{"encoder_arch": "convnext", "encoder_norm": "layernorm", "tokenizer": "word", "fusion_encoder_layers": 6, "fusion_encoder_norm": "rmsnorm", "fusion_encoder_expert_mlp_ratio": 2, "fusion_encoder_positions": "sincos", "beta1": 0.85, "warmup_steps": 2100, "weight_decay": 0.0}
Rows from block 4 of the image encoder of a small image-text matching model, named by matrix and row number. Rows with one number belong to one neuron. Each number is 500 + 50 x the weight over its row's rms, rounded and kept within 0 to 999. All counts start at 0. Numbers have three digits each. After the name is the row's rms in percent of the matrix's.
Before each neuron's rows are labels from the 100 images, of 14848, where the neuron reaches its largest size: "responds to" is what is common among them. Only what is clearly more common there than usual is listed. The data: rendered roads seen from a driver's seat, with toy cars, trees and houses. In brackets: how many of the 100.
# gate: MLP gate (encoder.blocks.4.mlp.gate.weight, 512x192), inputs 96-127
# fc1: MLP up (encoder.blocks.4.mlp.fc1.weight, 512x192), inputs 96-127
# fc2: MLP down (encoder.blocks.4.mlp.fc2.weight, 192x512, transposed), outputs 96-127

responds to: straight (60)
gate.126 097:473537580508566523458551524461489391626543555426500442448456503484540501521481448521551518525519
fc1.126 097:441504477582482481438594455448518423563570501550480522438468552495556538586448499455459444522460
fc2.126 090:528514511551436488583385466547475500456436510530500559506574479464526442392513450489388546472433

responds to: barrel (71)
gate.31 100:525543472504434591557498557498551398511635477448540469535580528497558470509571545618488465412484
fc1.31 097:457401508602487492473447492492601436472549347413502463452437483420442413480492426539560618499485
fc2.31 095:487536491517506502403524492599518433386482473468612476550580442465474438494599434518468398470563

responds to: house (71)
gate.439 106:539522505486537510461521507472500473502540548488548544511575546607503550527509432553529437392563
fc1.439 108:415542520546492480512487545526583476597480507594517449473527507479549477558545416468536561500447
fc2.439 107:520480481552465616525562413513536522550494484442538471479478513522553537458461498441396570511493

responds to: house (65)
gate.225 101:453556559452523462433563484498613457457550501464511507447431455527469358561594443509475484420482
fc1.225 105:588464566463468474571475508481466527540493461499457484451417512469406496461543508489474509633456
fc2.225 096:558496547500467512513508525457598557558572556515436527498437477552555531453510565502511504452520

responds to: vehicles: two (73)
gate.142 084:548537526521476563560409468432520587479451487494468461477521554536500475504560543529551392553543
fc1.142 086:503400478589440519510388564443508467479512426511427489549396507535476498409447517523591479503527
fc2.142 081:415511553349521500475508511475569517537569579444455497466586465495448505563548573505569575525446

responds to: house (68)
gate.468 100:499464524601474448500472557452408482313565453606506512401541525503440571433530465457453483472508
fc1.468 100:543462488511523524492601497422492566570551488441537588573439494441522487449448477525464397466404
fc2.468 097:449464502522502512465492433422469498470515624512474466437528582507514475506498544516474452472476

responds to: house (98)
gate.272 125:452523537440501442521427500525610487451514491582427500549476503552547476433511428588482576477537
fc1.272 114:494455549476520552469585424499501409543546442482491517435523455455448540555517569465479470573453
fc2.272 124:575525574545504492523382478418508481554480507481456463440492534473427551495515526429477460479448

responds to: vehicles: one (75)
gate.196 088:610570537441476531491620504526573505545506510546385550622557479498468396494495547504506463525509
fc1.196 088:511387502446477515514515532409411464491512492517376545522471485519492596513458559456470533435403
fc2.196 083:440499534459423559539563462511521426374470418573470568493528484550476449593631483468532472499539

responds to: bends left (69); vehicles: two (67)
gate.206 103:468545565581586571468514494458424521469445469561502475477562454466461556490500490495508363494511
fc1.206 105:485452386557509524484499556511479523586480453517460394470491456515458560462423554420497483446566
fc2.206 103:490596534589414471505499486485513533483539492408392414537485513502450521519535536483562571509512

responds to: tree (62)
gate.42 099:469537499538518479421588433541408530551422547472485444441456554446489546477436529568505594467558
fc1.42 088:444434419652513471572502522545514411493547485478520529517505489460489520441484462521558469371506
fc2.42 093:449574520369446442495557436502497445415524503462469523529471488530556525456537531460560481540454

responds to: barrel (78); bends left (65)
gate.204 092:524398474457490443431459493463412549491448539448526608538556450453510478457496491500503446414358
fc1.204 088:540439521554447553544569501524552500426516534526510577462495462533464499550444458533499488614455
fc2.204 089:468500557625514476434477516537470465591512477578493556529522556523547493488490457452617498489569

responds to: truck (85)
gate.25 104:531503517454468581446530509447585484465478503544571541547447500538489431547451467540512479383518
fc1.25 104:492474600452388458517441463452514439448571523476568485526456546541488474448541447587476537536567
fc2.25 104:516537613388471515470546471447542566449491553460441491542465533505428489474539487392510586521424

responds to: bends right (76)
gate.180 110:480557541553566491472495509526470528541417475511527484493424547531486567380583584424389461581556
fc1.180 097:467482580521498518417515456532495522487580449435567494528527514579519584517470497519547423431533
fc2.180 109:426610521443490467535433498475455471478410368465440539535566474463435479534538500528540593569441

responds to: bends right (63)
gate.19 100:409526518446474477425481532577527562365522417486516525492532402514419517502421483517475527530445
fc1.19 102:559446550604482522519542413526480481569555506489524462441434470514485489553448415509482500439537
fc2.19 092:463521515395538492522556499458600454525453479459578490486566529504470525464503427413535545624366

responds to: tree (94); vehicles: zero (31)
gate.450 086:520581508525504431483454502470528488496561519474470555540441477456550504482518476578436540555430
fc1.450 081:400470488391559526435637453500486530507496508484481517476517553490536599476557554466520536524460
fc2.450 076:524524460581522450594536542539498579472556398405442474493508607546457433559522421545449522436443

responds to: vehicles: two (73)
gate.239 108:520495510497504478454465451546601504524507476444421559542418519528474539456461584585550427527559
fc1.239 107:573492469485537527467494565537347497464559486534553478488426465464491581476550564453474471430422
fc2.239 108:426459481542482459401585502509463452564552547501544457464388540482594517555455493486513456384518

responds to: truck (83)
gate.359 093:569404536497516386485441450467596574518515527456564452439529534512443515534489542582530432421500
fc1.359 103:421400517556527525414482481507515474564550540560488439531447579401412467495493540589643539478574
fc2.359 100:552582508496422457487482440554482553518532530447423468540474510570446458572446512525476566479478

responds to: pine (91)
gate.288 108:505559507524459426500477445506548480507414508556562498487566557512522576570471450485506613514498
fc1.288 104:439561493515528600498557461545531485547497572608498394458504578394544524570519466561416448564616
fc2.288 108:582473442589419461535537525539447470519570499539424503560465536534602428572439465505425507434572

responds to: bends right (63)
gate.26 097:526506610567530465394483523417529606574520518459413503444398470420431474463494513447490552538523
fc1.26 109:411494467470453568454539486565525450448598547550516469387496442506436418494542479449494540575501
fc2.26 107:537496440553515510445580545487461468456471448497520510570542501511531514423462511468435467534568

responds to: vehicles: two (80)
gate.367 097:483476549540440508553524527475505590579510444547567533406511514546559638489571551454440530494420
fc1.367 103:539505524457538553462561470522603574560515532399528497565551500450420474429412453468497544449482
fc2.367 094:600516476512515559530445498482422462528518525466511476494508534523634528520443532470401433430552

responds to: house (70)
gate.407 103:474525447520531570453472527525492453449476451506570469435526524495459521437587469456479446478440
fc1.407 110:486414539487543448467418484523484504535589432501383570618486521534494533488570427588402531453498
fc2.407 108:641367517493484569446478438517474523503518556526433448553452518580567489518381598503459404478484

responds to: barrel (72)
gate.489 116:558446452529568488496397568462530534542513470486560565432471505441476612510469588530421440453509
fc1.489 118:456450480455456458518459498582510470516565526588574540458449467585507438461493570500532502523556
fc2.489 124:540528483548499469485529502559563443451466502571567463469583462527475491436470483550450472600447

responds to: barrel (69); dog (67); straight (61)
gate.312 102:496572447414553404500499511412448615526496482519493511572516474578588515540555592566532498361517
fc1.312 101:481568543438559458517486581434508566488474568545403521501458471464462438512517557481568582477444
fc2.312 101:467540524431529565500438491449479558511550500485440566449448486437383489521520553495509501492503

responds to: truck (99); straight (74); vehicles: two (72); line: no line (53)
gate.1 097:520461510445480483540501512409388532537530530499577542620498469473467477469391494459510551555569
fc1.1 096:586573458424485545459497476491493522541381492450472420500444547494547477431461545477533617590536
fc2.1 098:452619471449514435529410505530435531423492481538503556501605430462489471399507442565404574529396

responds to: truck (83)
gate.198 109:495483597447529430414498523409543373523460420433579558488547517435461468422466472477470567487526
fc1.198 111:523501538566501562430558479554551512424486430484428545531525485444492607497422419532585559517508
fc2.198 111:494649562493482450578440523489479492531481471570496549475556459483443453466486445538448546463411

responds to: barrel (66)
gate.256 104:457508453535496516479428525537551526474494550403596475438510523608484458545494412445545549448527
fc1.256 107:536439524508527525498522480478542423442493473463528519609422487479474546577573515536499467545567
fc2.256 100:506498476463399482568438563556561482450452508516631526470561528512502503492543484488581487468556

responds to: bends left (67)
gate.203 101:482451445544525491452512554566467434485557475512542509418447466466540445575511512486495542517489
fc1.203 101:563540438442550455563567558573529615619536531422471545508495414508427483494394477506572477464525
fc2.203 100:505441486460495526479462471407462551578523568504377488511462549511500474522415557505447613468494

responds to: barrel (72)
gate.161 107:454545501501485473496440544517453570600496548486534447567436504551450461520512601531511558440424
fc1.161 113:503529484598436502443441458565616449530527454546487499496509496429523527482508578441473426584536
fc2.161 110:563479424573505451510523539544587422478447519546536450436555474525470464457455516585480373547547

responds to: vehicles: one (79)
gate.339 102:496489411537494583520565488499564483420480541603396441468425446503578476509468507561503444495517
fc1.339 102:472434465579522449521412502449606555436471561526495543467549510444488606542495495442515540513566
fc2.339 106:613544455468523519547476516458468426476414459515461506567515472470473574492562502571522508581618

responds to: truck (91); vehicles: two (72); bends left (71)
gate.411 101:557564513486428475445569549512443510491493504439468488523419530533497571465600541508468466531555
fc1.411 097:591496458450550441552526415539472491477506462584386544496515474524562418472442517501586445530446
fc2.411 085:491405513560435473517548458541458482480574509492547493503461540467592444434532386450525508500557

responds to: house (64)
gate.48 099:526607492488573564473481454473490496457441463488479459506503519438512453498460504448490502530463
fc1.48 100:492453605475512503521497505466468578425486488529500453498458500466437546414564513532461562546507
fc2.48 108:538637533454464423481424489482499519516476454492499502475600416522423458387519482523564540560432

responds to: straight (72)
gate.20 108:491531564486502556526473447501499546528581511519527453544476559520584589387557398561463443492615
fc1.20 109:510531540433552481477436481481489411438558524524398467468562537471523521477493503499511530479517
fc2.20 128:521426565584491520492479520492540468540439483537487498569563481425531521540486464434483538430516

responds to: bends right (73)
gate.113 100:408414447518491432529438480595504483545546428537572542458467532595514612511570569470479517570460
fc1.113 099:480460508571556538449486475504573466587495560496480519400584535450486541585423539543584449472499
fc2.113 105:474571531526444518590527528509489565496548495552474492555571458512404488493521413442491522540444

responds to: bends left (66); double yellow line (58)
gate.217 089:520474422464451445557605467466487402462529448569433507531567495535459551478489424498583547546525
fc1.217 093:493551471556519551504517452518552464505586440421469485403545543560463516472457496478556505472519
fc2.217 086:516561424468497517428579470427465386481474460507504523563472526532485434509494542509436550619586

responds to: straight (74)
gate.139 099:481542568505523506466508514558522497477517421472546418523452539464529430531454477523455537429578
fc1.139 099:515427582483531420381548510529560543575554524439452431454546550525461532469531570566518440516620
fc2.139 095:408526584421508547529491501496560555581468555475417451508439434458478536558462460365552524457425

responds to: tree (80); vehicles: zero (57)
gate.298 100:557449447484510450514589502437485420409508580466417576530414564470478497525527579501499516447439
fc1.298 101:560469540565568496468567489455446453451503485511498475442387494536513572481597464538432522553550
fc2.298 109:514380527502504579528490430491518420522541546589509504430443531528520552471446523487539360436525

responds to: truck (86); bends left (70)
gate.499 112:494589508481469492490540482528472453513493593470406447574513477486454523530546486425408432418618
fc1.499 119:500525521509504522576327506579492524490488559513431451450539501506508522385464479481439504467569
fc2.499 120:493550465547443485413504530483493477505473488412485494526506553440514552476535511470521500471477

responds to: house (84)
gate.235 095:493461444459484414533510525533431457441484520591520502538378410474512442482485473484462552540453
fc1.235 102:403570467409516581576466560465510514520462591567493434485568522510524489532493468622538599503448
fc2.235 096:449528578533447593529502531490525533578513487502521533479463467512521500438497581499585639526394

responds to: lamp (91)
gate.421 099:520494442483527436456458538422487455448532485530581524568591494449456441539581467546417489441513
fc1.421 092:487539516514449518481498505437488516462480467409549525396447461481510397490525472513459582520558
fc2.421 086:572523482516520495489507504525476554459546555515482484561533450553572509514455607568514479438514

responds to: truck (86); bends right (79); vehicles: one (73)
gate.297 102:507503455520495529444619480438517512497522498490384516546465468493489548465509530444432536508500
fc1.297 111:535468491493488533453484525518454484428491492557602430441424481562482439462516447524467518536497
fc2.297 112:435495590524409633367470527492605546558532574469484576467510444465574493490455489478506526480503

responds to: bends right (69)
gate.165 104:556372554644498460460468592536496514541515523520571550424493464481465538436489540514438491577576
fc1.165 105:485480485444557544549383566449535533415519466439623561483456427576500459461464452477458437494456
fc2.165 108:509413437529522483575464529543419474504499427530509521515566566536505394591507451467513487428497

responds to: vehicles: zero (61)
gate.291 087:602487405439442503546542501471557479509509387555579446533543492487497535497429482504426474535539
fc1.291 088:486513494499567517520554514543499456478482406421514437473561536562542532506537520588458470487547
fc2.291 089:584404430556534498476524459570480508526518449523525470480416448512589428544450568578518556462520

responds to: vehicles: one (82); straight (71)
gate.197 106:521601435471530482563569509520505521465567480539385455536566551506551539453553475484530553547441
fc1.197 104:432468501575611488527511504476505576548479507468620450550459471475509441514536479505485537522464
fc2.197 108:605558500565482422437530612496569551494536525460427457453557460403359504508468530641493539598480

responds to: car (85); bends left (62)
gate.171 084:470576489545394465469393555526580495582528517551576400493486551437548423589482561473582451570528
fc1.171 087:481597526420450537468557498448485489587486430552542528494385491481447448476444549494567487472569
fc2.171 079:536460517375538567486460421449505512625436538475520526524599508521523551371511538473539500445521

responds to: vehicles: zero (55)
gate.296 100:572445507470459505547589537584489533501471534493535587441521409561598488564532501452514488457421
fc1.296 100:407485555463463428515538437488444522475501440490496549426461570521476476474506520375429514493430
fc2.296 106:536655448461399360438518446565402515444477429428459472539534487457428459509526486547519548539457

responds to: house (85)
gate.313 099:446468454543538454542591491496571501412552565535454512436516468473445402466455445550539529450557
fc1.313 098:526562544519527518426497523366513605506441469436551569521545472520515482434527489497524534371446
fc2.313 100:535445501465461425452404482520413553455443473471482492532613491537501546434498568416542467596482

responds to: lamp (96)
gate.170 100:502473581525488516504469561491371459477502441472486484432480525487408445470590475535390536473467
fc1.170 101:487546512596500521440598448475584421456552491425499532522563491517407489492490484527427536477575
fc2.170 100:551440493527448493551450534463475514469492613501512498470548551542555466492473475478566431432551

responds to: vehicles: zero (44)
gate.67 118:472478402491410493571599433474496555552558521566567467434512503438560600568469483523506519510562
fc1.67 115:538512538506490435561518554529450560461534468521483536555457503415428541518427416500507558445499
fc2.67 113:516408525520563636471449489444513554580499539538433523448487462500515554354401556534542540521475

responds to: vehicles: two (67); bends right (60); double yellow line (57)
gate.186 094:531534442477417517472656450482541541479532464452467444397569517544578551470600553468517470479471
fc1.186 091:425512477581498471477450507572486563470522454465572513573448461527497507534497402450463500511454
fc2.186 082:432522520573407451408500578466566547476495564548432563576478431464457546509451379434493534560495

responds to: bends left (63); vehicles: zero (49)
gate.122 087:409562470464618517511472560498495509595575482507568438538510503556498442463491469551496456548522
fc1.122 088:491440558572574453528593443445543492519436548548449542430561566585497487541508453546415497502479
fc2.122 081:509579509612515538507480495559521541470535497548569485449425514511448432449583450555491573479544

responds to: bends right (86); pine (70)
gate.436 098:509580461583450497449449463477541535435578587498497485508445564415451542451393425573468568502521
fc1.436 101:435409479458450482445435440569368491441565494564507523455501513584535471495576551456504454530457
fc2.436 090:521452534565528618559492466469469406504475517552551487524506591586522514588487519508465417394605

responds to: bends right (66); vehicles: zero (41)
gate.233 095:440442483543393465518525495508491491578530502546471508524455495453552559469525464543440483489536
fc1.233 101:461535422531550495503584548533537480526529472472541471519508552555575448455525491521391365537545
fc2.233 095:547569497474541452418548553494385432558463529492502542508415521497586540547502510447481457471532

responds to: solid white line (65)
gate.207 112:561420568436462460549439455498490429437555535493467607403493548566437460491497517517454491467563
fc1.207 111:536564476507555498515600502425473414545552585504470516454488488558509490494533549515424451482391
fc2.207 111:558493518488536583469380528449480429479514475533530494493599444523502466510519528546545517652531

responds to: bends right (72)
gate.226 094:465535565462511555617475523526503507595505469517516498440475477500471444630455452468427557467525
fc1.226 096:473510572512528576564479468573548573555551503549438494454503512558481463552539504418494495473541
fc2.226 092:475488484420460496469517472565561516483420486463495497536540495443524525521499502477409590612456

responds to: house (60)
gate.151 101:436437545442437582493498506517548474517541442538482477449546465606561467445487509486467544470555
fc1.151 101:489489557431421485426497557535477562411544459555599591484506528441505453473535522482464518500490
fc2.151 100:525510535576452535578474473545562563473535425509464444534485543522460432427525555487422536481433

responds to: vehicles: two (79); bends left (75)
gate.99 101:464483542440487464424519569480605437382588473502509532498503557419422587455593537504437539564505
fc1.99 101:482587585440425507444574557459469517626490526534520443466471523443526465499531470491458564595556
fc2.99 108:513516560534471457445618526493460430539543501575565467540374461491537565591494406480466496440435

responds to: pine (73)
gate.327 092:410486451540404505527440548502482431531515450469539552488538498505464524472547478519449506433570
fc1.327 097:410562469452440468547550541477488366555492558476519446465472514470547463460537454481588493536489
fc2.327 091:504385534563620495444557574508493451497560545570508525502510446422530542471528465538512404478546

responds to: vehicles: zero (73); solid white line (51)
gate.21 090:505542540426543492532475582474515622470498460530488444462572459588486525536507532499470476471478
fc1.21 087:430503513499470487483512497467548560467605445450447537429411407519516455558530482528512468555590
fc2.21 084:498455394383551458496529567421457397512481487489386572488564489434404578625537536470504471541475

responds to: truck (88)
gate.304 109:524484575491554570575451492469558520527505521415508533464557559468427427504472443435510448446478
fc1.304 110:526540560446528453485470383422543463544446545412470512522537556447623404385513494566505436469514
fc2.304 118:563485431534519383379581524572462456546497543482506461481419600464489499489454566467540406403487

responds to: truck (97); bends right (60)
gate.244 101:481529597569503382561538555481468503475582526500489427471518577443451523471535494533481506515572
fc1.244 104:399498491507475438443582465566555529478512541546568498471420506482476444511529501468442550585458
fc2.244 108:468533495425551431473492467458505462478450449499513538507526479490522547409507587496517473497538

responds to: vehicles: zero (38)
gate.393 094:489439472517472504557484519496437477522518495546637537507521422514461441496488455520538560484418
fc1.393 096:446481479456479482466504530512519490576514502546557513514455436598425399547497459603439545505467
fc2.393 088:567507490434578488504532472484535480567532542525483414545472445548512559462453480432506382534487

responds to: bends right (66)
gate.299 091:544472506441499466443590501509529517490566543467429544492497552598543521407542530526458397423457
fc1.299 086:478527533427504549433480558451480508484485506484445486471488525529469424507478449467439624555442
fc2.299 085:490512593473471504468548518587523511461483562576475538534526482463499540542568426431580416534548

responds to: barrel (85)
gate.201 101:528603396422560539600533532580538427431451565519468476474533449584531385515544438428570451514474
fc1.201 106:481570421478533561508542559510460557558594559566488488504430434486491493556513456392476523500469
fc2.201 098:480496507522506482445373486477526503543508530487460508495539476474504484423498521515454578600454

responds to: pine (98); straight (73)
gate.463 099:486584467536575513424527483519561581517543517512455561468477484546476475515466469430524478441517
fc1.463 104:486516398544449548472445488531515483539532493631494475459512445462550590550529492525449471469549
fc2.463 110:491552535470544446442444459511609608433518529476475486428462509491490513414480494531516629602444

responds to: bends left (92)
gate.96 110:479567390489530537455447540592443486555524490453573474429527465600474574469510632580482483489482
fc1.96 108:554426460599450552465491484421418477433472598515518509560406507492513497581509402567515392391485
fc2.96 113:492531562496435463503472528481578529521500590490535492496521513555446506455571467431600514428447

responds to: car (91)
gate.72 100:486452493536554471418581468485443430613562475427553538481547519420507539559516471487516473511477
fc1.72 100:542429501504528508507398470381386587480549505545422486593480449426546523477520489518475550464598
fc2.72 103:505390433445577511489553452487462545526490511532441435440502435603509502563502637545540440481507

responds to: truck (98); vehicles: two (81); bends right (75)
gate.385 094:555529471472557498494558554500508408485534547463500505505507536421461481483530520483561556477517
fc1.385 094:543475586384552473512453516608484463568437447457517459487445536657431457424518548516473467499506
fc2.385 084:484449441552562480576512475566536439523511506575566439507481529587510475496541440449530443515585

responds to: truck (97); vehicles: two (85)
gate.121 098:553523557454479437557560453456466538505533500467476455533524524527415485470530544455535501498480
fc1.121 102:503458493481515436436608470419466537567555486565406439517461472448414567549522439440523600428495
fc2.121 096:505494608463560524469512577503500565507458609479523501608504479423441541545498463487444538536427

responds to: bends left (68)
gate.415 121:435495475470421492444534539515490583518519497496516469469482391480535535452515524406520460537499
fc1.415 114:507576470507525507628399540524436521530432462490525529617556421430561426509475537440523541480424
fc2.415 121:500477466608459490555432552497525549399519501419406533473595481437428398387592573555512504496529

responds to: vehicles: two (72); tree (64)
gate.38 100:440550460484413451409599488480548515541485583458476480462506575513468523529481463457454538522542
fc1.38 105:554513494534490529511463551477529487512481532556576436449462557449491446479421408455497530576495
fc2.38 093:482508540350487494438450451474549535483405562498446619466595411489516483429472536545470548578464

responds to: straight (65)
gate.152 102:507463404453565470453569500547495445566518458491560519525562473497504487549435473456560432541466
fc1.152 107:494501578521493510446497592404433490490503538454413537477428495455470508566572474510548448456556
fc2.152 100:482456469478506556534499447564566496436483477507555461441524516513447469511515520434561499486377

responds to: pine (57)
gate.348 089:517589470477370470483463500582457526500514444509498443469530467550519461510519394457497618417530
fc1.348 095:529497583542559566496383500536481518463489509495513456473522449490473538550436530497444536558428
fc2.348 080:551523446477493448542484496455536432524557607444587454507586455465479433572553441510522425507516

responds to: bends left (99); vehicles: zero (39)
gate.66 104:487523522510411536363572447534506547569549481528443523444468495494461530489542573507500408430555
fc1.66 107:482494431429428581494688512500608548528496570504466449470484533426503562547425538466478561600486
fc2.66 112:535536530570521528485627494494488444580574507527529412530379506559564571571430446497471418427536